{"win_length": 512, "encoder_stem": "single", "text_encoder_layers": 6, "warmup_steps": 170}
Rows from block 8 of the audio encoder of a small contrastive audio-text model, named by matrix and row number. Each number is 128 + 24 x the weight over its row's rms, rounded and kept within 0 to 255. All counts start at 0. Numbers have three digits each.
After each channel's rows are labels from the 100 clips, of 14976, where the channel reaches its highest value: "top examples" is what is common among them. Only what is clearly more common there than usual is listed. The data: short made-up English sentences, spoken by a formant synthesiser in many voices. In brackets: how many of the 100.
# c30: last pointwise conv (encoder.blocks.8.c3.0.weight, 320x320x1), inputs 80-159

c30.169:142117127134116098106142196110124133113106120101121102144134127138112174103083136127137123074107065098065121115123146116118124147101123119054136136120109131173100115126120136142138121156162091191145177052147105182106099143138121117159159112
top examples: /w/ (83); "where" (75); sentence kind: question (75); "is" (45)

c30.217:134127139105142105124106115124116116144133122125142123158107120118149164138114120147119116129114120145127125124085096137121133166159116120135129122101133122113109136135132132126147108120164144122119143125126141128122140084109170133122116115
top examples: /ə/ (100); /z/ (93); "was" (90); /w/ (90)

c30.301:117125145186104092160129126082136120099107141110133113128122172124140128111168106146125150142096160173169125098087166159135088098111128119146134125112109097101169134100133166158104136121127124123111137178113121161191120124151148109102131157
top examples: /ɪ/ (99); sentence kind: statement (99); /z/ (85); "his" (80)

c30.240:119124103113118154111127127127157172104104125153142120151160115146113104117138180107140150128174101096147110150135087142143125149093138137115135141117104124170124136104102127122152136122127113145144120117085120129095113163136107139119141127
top examples: /u/ (88); /ʃ/ (84); "shoe" (79)

c30.271:122135147123092149102114123081149142106097124139115168082185139139107118109146173048115132133139110102133102152171081142142142166099141172116105118158098157145103137095105109110128138129122087110178103124137102141095129189117115098091113117
top examples: mains hum (68); "today" (30)

c30.270:139122151109138157138114150133149151119109136153116133103158145161120135103142173129124128091156120110100111153140079139131168144099122149093133133135120146134123134105138102129152094143116113111143141117145129129116095159148103129106138125
top examples: /ɪ/ (99); /dʒ/ (97); "orange" (43); "village" (30)

c30.266:117103124120134140134102132153134151109122115128122133147131169132092120120156123174158143143142110109146122135123115157082117117114098103121145114122118129141082131119121165111127135130115105138114157125113128120106140138086159149137106131
top examples: /u/ (79); "shoe" (40); /ʒ/ (31); "usual" (31)

c30.209:126156151134127148106139148121138138111104125132136112122146145130146133096151165096099114113131107131127115135130099153135174144103152119130134141129112136126104137102134147106139111138132112105148155126157146131147103143123099113097126139
top examples: /dʒ/ (66); mains hum (36); "village" (31)

c30.137:115111135120151156117114142141123144129121136157104116141146127136131106107141162139143112077154120094085106167154135103134162145133110140088136125149124153118111128111113116123143082142127115109142151108124125134099068142131128138114133107
top examples: /dʒ/ (99); /ɪ/ (98); "orange" (45); "village" (26)

c30.234:107114095149112134162110127122143120096106099131105123103149175133123135114160125122122153130126142153159116148145156132125124114116114127129126131144124133091124112104117150150103135140133104120127121159109112138158123142096156125116154147
top examples: /h/ (95); /u/ (93); "who" (92); sentence kind: question (92)

c30.65:134134121126102113134116130087139105146137112121097126087129153133135102133127125089082130149092172152165148125114123143124151095073152115152119117123138111118159125133124147123126148115116132127118118168142108120149151125086089095136121147
top examples: sentence kind: request (99); "bring" (98); "me" (98); /ŋ/ (98)

c30.316:110177182125159115133152087098141152112112182145149117149119144118138112113111130133132136119127113158130123112118114130127093171111127120119133140106107116146124133124148095130135114114110106130119104131160152134163104114130118125100126141
top examples: /ɔ/ (49); "was" (34); "very" (25)

c30.25:115130155106111126113124138122115118106099138122116106106127142091110145105137140101094110111128110140124108115104079138091122122095115098123112125117097128103114100103137106094127115109099097102099125126151127103156105131121118099093133140
top examples: /dʒ/ (90); /v/ (64); "village" (57)

c30.246:122151169139105143109119113096142139080081133115141141071156134151126108091121163067117119123132092109118095140140094109131166170091144149099118116145091144124084115083122101118153133139114092101148115098175129137127129167106103099098105105
top examples: mains hum (53); /ŋ/ (30); "train" (27)

c30.304:121167138103109102135155099080120134148140143146126115099104130098108106138137100090138171149110132138145122114111095155124068099093140104130134147105145112148120155126109101140072138121119127151107099149113124139117120120142104129133146156
top examples: /æ/ (80)

c30.188:081100113124147112094103124131132140080102109109128148162115134118099104115128134182155117105112084090109115103121154109098116127141109136107115109136104118080081124114119137093114121132118107094117141095106128112101123118101134118099098095
top examples: /u/ (52); /j/ (40); "usual" (38); /ʒ/ (38)

c30.109:189125141135121116129140191139133123122120125116137118193137134141134165118088141156127140087108078113075136111119145147102141157160132128091141147123129136188096104139124154160150124139164103190125193071146121181091111134160155113156170143
top examples: sentence kind: statement (100); /aɪ/ (89); /m/ (86); "my" (85)

c30.57:076146083139087144125162132123151163097109107134155134121152148131121153120134165162143134116151115121142115131134154099183097122116148150110133134123110105085140146115105121141096158136153104133158096135086116125141114155129158145123148118
top examples: number of words: 4 (57); "her" (31)

c30.288:096092112120136131115110132116107127118132122130104105145124103116115107123144139094137113110138137110113126147128160101133149115128117121117142099134129142094124100130128137131107117142111123081113141133112134134086106121153126129102148104
top examples: /z/ (96); /v/ (85); number of words: 5 (83); "very" (58)

c30.138:088135112162132116147146078097149131117116109137141138089143159137121108114144155157148137130114149146155126100118166117133127137110124145128127117114118103053147115118126152150132141140140116107130085158102121130165128152114122121117148136
top examples: /ɪ/ (100); sentence kind: statement (100); "his" (53); reverberation (53)

c30.207:128125123129149163136129146151154142132118129169125144122157105161143148106109165151124121081161103109086108147145115127143138156134126167101129131131114142130120144113140115134147114137148125101177140086133134125133089158151122127114126125
top examples: /ɪ/ (95); /dʒ/ (93); "bridge" (43); "village" (29)

c30.64:115151132147103145126125130095143151125106117137129125111163146144155119099141179085092111117148141107125116145141086143146178171067147149130104128141109145097154132109102117120166117116101125070159128135158110135170108158115072098085111133
top examples: /dʒ/ (58); mains hum (39); "village" (26)

c30.89:132156126085135102090171113162107137133135142136152137179107152154104092130180117147118176137100105097149133130110092132117113128140136124129137131106133101119108137141127123092123165107102131100100167131120134086063125138152139127121158137
top examples: "was" (100); /w/ (100); /ɛ/ (100); "where" (97)

c30.170:127147128164151132144139180190133130107111134117126118160120138103146151114118114152144096108130137139112112122133171111131130121118131113121140160133111115106127126101135174140120110160134117126114171129118161136148121122161131125108138134
top examples: /aɪ/ (100); "my" (95); /m/ (95); "where" (52)

c30.76:086106064106141125136133150125118127130127097142123118129134118115133115128151128096121120119138136094133118132112137109130139100121127133115136118097124107102126111121140160137074123146124120108118151133096142136116109134146124127119155126
top examples: /i/ (100); "was" (55); "very" (37); "wheel" (32)

c30.255:150122136134092107130120128099124098121120117120120107137131154115156129099125108120134137123109137132139137108123116194106152153124109104133116138123117127117127115129122165118124109135138127127135128142122114149126111113127148083121138159
top examples: /ə/ (100); /z/ (91); "was" (81); number of words: 4 (69)

c30.124:109146166102098105117129138106106134113100149114123112101121133104109135110125132089105133121108098148139106100096072137092125105063127100118127126109107120113113119102132120100121114124099098101097123114169114120156122125098095105098121126
top examples: /dʒ/ (35); mains hum (27)

c30.181:107163169123155123129160125107118131125123170137145138131119123108104123120113123131135133120121102138127128134123086121115114133099136132099148131129126121071119120129151113135126142123108113084107135109175168111140127119171118122116149114
top examples: "was" (30)

c30.180:076099127113127093097137135120119101110112119113109126136134113124113099109142106100139104105095105128109099102124138122129129109136096167087136087136103117073100102109131173119109127140137121071125154106135111112106105137098142110081139099
top examples: /w/ (78); /z/ (78); sentence kind: question (76); "is" (60)

c30.68:127140140154118118116118059109138091110119115102104134131138145144137077114157093115144133149090129136149142139148131148145151113149138143128098119148129145095141110126096145129130152108101114126139065138136118152138142143103132090132105142
top examples: sentence kind: request (57); "me" (50); "bring" (43); "apple" (29)

c30.295:123111122139175108129113113111126148118122116131118149121106160123108087123136126182186142128117111117124111099096131145052098135097067136134120133108123113135100152123157123126126130124121121128103123113115157087139141110123097147121082126
top examples: /w/ (80); "was" (58); "wheel" (34); "key" (34)

c30.308:108154142116166115122174149127117124127129161141154157167114121112142121122103122181156105131109119112119123101104105115107092152096106142112136141125113128085136116128167125121136124116125106097075150117137180119133131141208139129107179097
top examples: /ə/ (96); /w/ (69); "was" (66); /g/ (41)

c30.313:102140131119109138099144111165091118111137121117123113166103130088129156118123089155182111118135108132114131146142154131143121082133128119116143115162131134085136130136092142098112112142138123105117122108147106133093103100115145134104135117
top examples: /eɪ/ (100); /dʒ/ (53); "strange" (51); "train" (30)

c30.104:135093119151123103126115119134134129116123107126132118163135175144108121117139125167145151117112093114112124094096156170096120123118097136110129127100119082134106144121099169128129116120121120113121141110110101119120117134083141133116105145
top examples: /eɪ/ (100); "train" (44); "today" (31)

c30.247:142114121162154126132120126139158139112124110119128119156146155145087142107135133178157147106110067100097130112128117164108126120151118131091129158119126131162094131133121144141134120134124099203120152079126141163119098140120153130186132162
top examples: "where" (100); /w/ (100); /ɛ/ (100); sentence kind: question (100)

c30.119:160153137174164095129133109111132115104115120108113094114128144115110091105122135105149143118086108131106137100122132164103151129075133101108117153112119133138109097120151122151140112135071099142120105099148168166151109133149080095132153157
top examples: "where" (100); /w/ (100); /ɛ/ (100); sentence kind: question (100)

c30.274:104118112143136132134140158136117113111105106125112125120133110133141163109126111110157100116124111131120122144139141088155168099153129130113140151141118136103125134110126140141141129168151118118139143112146144132137115136154161136108126091
top examples: /aɪ/ (99); "my" (78); sentence kind: question (78); "where" (62)

c30.157:138140113110119143142153090097127137140135127146129131094135111136115106136144142074173149137144116125138126159129121140158139104114124136120128132124138114129119132130108107159105143137138127134143077131127133129127116140151103135143144132
top examples: "forest" (31); "car" (30)

c30.261:116164167138156109146163142135142130135133167135139138106134110150128132138123120163114139121111101151113118091121102074098083128102098139116100146111143107084123128135203134153116132119112137112132141114141186099154121130155083110148144106
top examples: "where" (100); /w/ (100); /ɛ/ (100); sentence kind: question (100)

c30.220:136158129138072124095124122126148109105126092093121138098163153183110116115179126103115158156106143132199131163146127149162154106100169157138122142156118144132111110132089132124136180133085121127142132168141094158095154144111121096124146139
top examples: /æ/ (92); "hat" (37); mains hum (36); sentence kind: request (30)

c30.286:119108111150171104117100120149137138131123086129134133146134147155119138121113129159138122106122089106079134106132141139133118150135111154101126123125116106109095152133112150116128098128146144132158143089085133115127111117090138142124052115
top examples: /eɪ/ (100); "today" (41); "train" (38)

c30.114:095111116128108115106123185123140120121109118116116130130143105152138163118110137090124136119110073115117118109124135087136112109144118146084127110124122117164127116122114106119102159143158114144128128090121098143121127145106154124128126089
top examples: /h/ (88); /u/ (73); "who" (53); sentence kind: question (53)

c30.241:126128131153146139135120081162139116107123127125113109109129106110136121120119121120119114107130119167093135143137154133155137108086145111110125159110129125131159113129149116133123099119084119117134103115132165106176101111152110127105132124
top examples: /aʊ/ (48); "where" (32); "a" (32); "house" (31)

c30.117:173122114142119104122129152117136132108117107113130121132127142125082134126105135163138156113099099087110116114115150158116137136126135118108132142103125105171087134126100138152120138130119117184131154095148108171102133143125097126159150163
top examples: /w/ (91); "where" (86); sentence kind: question (86); "was" (67)

c30.253:101119123128138128103111123161128148114118104120128135138140122127111152107090118172169103089140093108070124146172156141151120151108130143096139127157109154088116144115103136096129101139116122109176111076127115132115100114070137156112090129
top examples: /eɪ/ (99); "today" (49); "who" (40); "train" (39)

c30.126:145116155134170106167138125126126109135126169149120130099147111149114139139098124135129105135089126169128114111123114106135109129111121151117122143131142118119127137129200140159118130138122140133138145121141174129161144127144088117136135102
top examples: "where" (100); /w/ (100); /ɛ/ (100); sentence kind: question (100)

c30.176:110123138077095093126120090094126074151151142154075157076135139130109090153112093099099144155069153155165155112118095117089125088112099149155095108145149127146146100147130120131123122087127150117110123159134112103135155119111056090137121109
top examples: mains hum (99)

c30.164:126154122104144125105176131154112106111124149130126122151104149104121127123166107166161130132116125142135127124110104145152108092133131106125125127117118121098107120120148141136111143114115124106126137139146148082124116112173124111104179171
top examples: /ə/ (85); /g/ (41); "was" (31)

c30.120:116120078106111116101113104136171109130138079127100190075172139182099141127158119103096145162107124120180139131143068134173107125120153189147099133149130151133123125133098151121139184100123120115168127152084107129080165167123097092116119143
top examples: /æ/ (87); mains hum (36); "hat" (32); /θ/ (27)

c30.237:116124096164132099125130097093120103102120097122112125123132151124168106105182131104130127118075155126149130111142161171127134128103110116133105128133122135086162104116106148133149139108124132127132086150124103154163110145118121081109137180
top examples: /u/ (84); "who" (83); sentence kind: question (83); "cleaned" (31)

c30.153:143124165149167131137141181153118125096101155124134127152127118115154139114097124145150083104131101158099114124126150109107131157139107128107130148111104134118118109112142173138141114155117110112126188115160156120151104120197129128107143123
top examples: /aɪ/ (100); "my" (95); /m/ (95); "where" (47)

c30.236:095109086170138141130127121153141148076102110105111101141152119128128114107138144114125109108134103123108105125141168095164125121111142113098101135113120107104112102104126135132127102124140109106139144114095154130130093122151127103115133119
top examples: /aɪ/ (95); "my" (44)

c30.69:117126112125125141120130102104127129120129119126110141148130141132118112136137111120115143140131139123147122133135132077163105093168143128130121140149125129119123123124114119120088146125143116138140087147100126124124142119130152135131103110
top examples: /u/ (57); sentence kind: question (56); "who" (54); "please" (32)

c30.196:102120110143129110104110104090130099107115102108103118114144125131141113097137124085141123106088118128120127113129136174110141102118111110102111108122102123116154108120117146111133134141126108134122097124141122141157112152084130092110093158
top examples: sentence kind: request (80); "me" (64); "please" (52); "bring" (45)

c30.21:128132133096119141107124128123121127139129115115157128124120112122150164116088103162137085105148107137101145147126110143149132154156133138110147111132121133102144141137135128118133108153155135115137134114125117133116126101093148166123099116
top examples: /ə/ (100); /w/ (79); "was" (74); number of words: 4 (64)

c30.45:090065080131152102133132153109105105099100103143125118105133137120138125105156123121117109100112125127124104102115129140116111111119099151103111119111102082095108113095130146145089102126157099085115130130115143113153110137114131109087174134
top examples: /j/ (44); /ʒ/ (41); "usual" (41); "wheel" (27)

c30.98:134107099098142162140110146138143113146141099183132170160151103188181150153120135123104123141148132113126136146156119106142164158212120176136114128145142143117131131150123136136149122125186144115164142135109121095118142148141154125136097119
top examples: /ɪ/ (96); /dʒ/ (95); "bridge" (49); mains hum (31)

c30.66:103116121116116130116095120133126147140113090105133143147141093119144157110083130109122081112159092100083110162180144080151161180172121169115145126170122155122126135114080145129135115169161132125172126081129103141104119140114153161115110094
top examples: mains hum (82); /tʃ/ (41)

c30.125:104084107148119137132091139137146132097129112110104107126139149134098086109149108178128120108129100110105123135118123118105142081106100127108149118122128121078120093117130144133113113148076120114113174098149131117142103136109157115128117108
top examples: /z/ (74); /tʃ/ (68); white noise (29)

c30.62:122108120131130108106137173106137116110116115108123108116141105144120154102086130108132149076111056098064132098123123133136107131114129133058129128101109119191115110138129124116122143136147091184142160054115122154111103146128127116152152114
top examples: /i/ (98); sentence kind: statement (98); /h/ (95); "he" (92)

c30.41:154158174132134121149128156138144146134145162126135139143148132160133115146113132154128156119119123146126121099127129107120104167148131138131103147112135134117123153128168159150145136123117142134160158115136161112123144131153109124136141131
top examples: /z/ (100); "where" (99); /w/ (99); sentence kind: question (99)

c30.144:103126106131104116108115163085121101100099101123137135098135115146146133108142118070106150119095112096135106113139134163138124094129137145121141131131105124123123120112091155111113151150141112137128113131134105144118113153109130119114149160
top examples: /i/ (93); "please" (43); sentence kind: request (43); "me" (32)

c30.101:081097097162132103116121161124161118114107116123103142065151117150127167109128130086141135110104102117114100125132173091158114122132118169080125123136101142113134118097112145126102172149168103128159151098130117147160140159089133130113122091
top examples: /ŋ/ (65); "bring" (64); "me" (64); sentence kind: request (64)

c30.40:116123155134089111127119121076102124094095148101118106068110176092093123098175115107120143113093125152155103122127095173106106118060114103108118119130096132131116107090134141128120118125091086118107104160141124141139110116114083088097158133
top examples: /s/ (85); /aʊ/ (50); "house" (37); "twice" (28)

c30.111:091185161147149121115155107115130150100106153123130119121122109108110112105125123150146133098123091138096098123118112114145091124093152120101137164105102123095113155105160090117111111132078109094132106089152167116154108124153123132096139115
top examples: sentence kind: statement (96); /ɔ/ (71); "is" (39); "horse" (29)

c30.128:114155164120142102113148144118091136109098162118127101151108120114123130097118107116117128106109096130121093122121105094146117131118142116102124121116104124087087114103124166109124127147100101087123165125171144122118097122150133102094136117
top examples: /aɪ/ (99); "my" (96); /m/ (96); "where" (63)

c30.263:106119144112117156096116086122116125105111144112113098152134121134146122100131138116144101092146111114086117169167172100136169147174105133106133124164114159073120122121120120109146111162127124079135099114150110150090081128122147134099138126
top examples: /ɛ/ (100); /v/ (98); "every" (56); "very" (46)

c30.84:122109120127165150111126126146143148137124127154117122141141137150154114101132152153136109073153116103070121140159139112141139152153112152084107128143115147130110139117121136115134095134159130134162128099114120156103062154116143126120124145
top examples: /eɪ/ (78); mains hum (47); "train" (39); "today" (35)

c30.30:083097107148150129108108101146128138109113105118111129147116128122110120118125127153155124112125094088110121131121183117098112104110100133098128106130111118087099130120126137114094140154121114103115114095119133133127123122069137131112099102
top examples: /j/ (29); "train" (26); "usual" (26); /ʒ/ (26)

c30.44:095109098119117173126128149157134147111127107138126113141140129120100114116139148166141135122181098072133119147125104121103117138111108110112132128117114132121115124115100142119130133121110115129121154116094131111102108141137118140127147115
top examples: /u/ (70); /tʃ/ (44); "shoe" (41); "chair" (40)

c30.312:111163135170145122148138074087117138111111136090141099108118140112111107106136129103142152127126115138135124124131136161127124117102127108104152141113127128108126137119147088152101142144085090134119047121147156131168123125137123143150117138
top examples: "where" (100); /w/ (100); /ɛ/ (100); sentence kind: question (100)

c30.285:129112117148101134103088110129113121111131123130107128136129125134100129122121118094140135131121127121139134160174223102117155100138117145129142116203127172084122112134094172129132156142098132099132143137133092164100146132097141123125125120
top examples: /z/ (80); /v/ (74); number of words: 5 (70); "was" (55)

c30.228:107119121127150114132105118114131107097114109118118144121135141135145130115140146090098127127102125134140118107135135139143131158148121129133110145133112134102110118102105162128141131111174101106137097134118134104132121138126134114094147170
top examples: /ɪ/ (100); sentence kind: statement (97); /ð/ (74); "this" (58)

c30.121:120132116162151119124134133183133120092114124114102113144128098123174137118133108123129105111126108148102118136128146108129151092103128111119127140114120118108129099122154139141124106142117117103123142105136169124155102127171115134101127113
top examples: /ə/ (82); /aɪ/ (62); "where" (38); "was" (36)

c30.91:108113108111130168095113132149135146088115116125125114165140103118111104104128156132108105094175096087113115153138111104138147155124135102115121131112117131118104103110118141106135107110118097121129145110104124121091110139122128126114155117
top examples: /u/ (55); /ʃ/ (46)

c30.211:090133118154112138139122091109165131116114112117109171086165146154123142121148124087140150147137136116156115151163162115161150116136130171118123125159122147099143133106108122145112168158122121115173067140119115138149148174108114123117095117
top examples: /æ/ (91); /θ/ (41); "path" (36)

c30.315:110114125123126125128111116138149123113117103134116126084159129152110125110163136093114122140112141147145119132151089166135154137079127134156112130143127137093111121109087153124148112139096132095153129146148126119139115144116085086106147161
top examples: /eɪ/ (62); "train" (46); mains hum (34); sentence kind: request (29)

c30.143:117121127149136086121144097095131149116106128147136116122135147148131097116160142126171189123109101117142094092089153165065127137089063134123128114088110076118111149103130134116129133145121113102099099121138126121146112160099112136115127159
top examples: "where" (100); /w/ (100); /ɛ/ (100); sentence kind: question (100)

c30.216:124133139137121151102148131150110128106118138143124122099131128123096190124144107132169103140146128120120125162156157105133148105124131127128143116182117164067110118120089143130131151161120129099140139120172093157110136126144097143110135116
top examples: /ɛ/ (100); /v/ (99); /z/ (94); number of words: 5 (88)

c30.87:136126119200123113138156128091126131118111105119119095123126161115167111108158143140172119124114140142134136123111172143122159140102115099133124151093124122119156110122106164170157109147139128128125132139136121178177104124139108119129160142
top examples: "bring" (33); "me" (33); "cleaned" (27)

c30.15:135129135108111132108085156123134088129132119094093119106141117150148099104099092110088125120115107128106134143142093138163151122118150130130107113136118144154161115139119128107138147119122113130159120091148123142128128128110106112133081116
top examples: sentence kind: request (65); "please" (64); "me" (42); "show" (38)

c30.1:141147156159154131144120119169130115100113140112111098103117120102125140112097101101121106105123128169114127141127130133149153103096164104109138168122121133136133127120163134136139114153101116116118133116145168128172115099152107137105128130
top examples: /w/ (94); /aɪ/ (91); "twice" (58); number of words: 3 (33)

c30.8:109111131158155105114124101119113134112111116121142128146124172130126120112131124164156147114119086125113103093111143154100118136132085132109127138111114105113095155108125159107119113144151115103124117108122130124142115124058139131106086146
top examples: /eɪ/ (100); /n/ (96); "train" (58); "strange" (37)

c30.199:101113119099156132132109116146138118138136119172115161127150108160133124121119135146100109082130109133067121122153112120128126147117107171100117108134128138109129109125114097123129084106138136109146133086100117112126085151097140122105087129
top examples: mains hum (59); "today" (31)

c30.14:140099097118107099158111106104109107157164106154095143084123116104121081170142096081117135189090176159187142096109140134078103099104093119159105131112154114135133112150106142162115152112111157153100110180089105120107176134106100104160119157
top examples: mains hum (100)

c30.85:138138149097103120107128116090130136122119133141142128106137125125131159114103153123114110091123117148112132118111109152123130186116132131123129095099114135111112139125153106097154092104127151136159114123140114126127106113097157121113122134
top examples: /z/ (97); "was" (95); /w/ (95); sentence kind: question (81)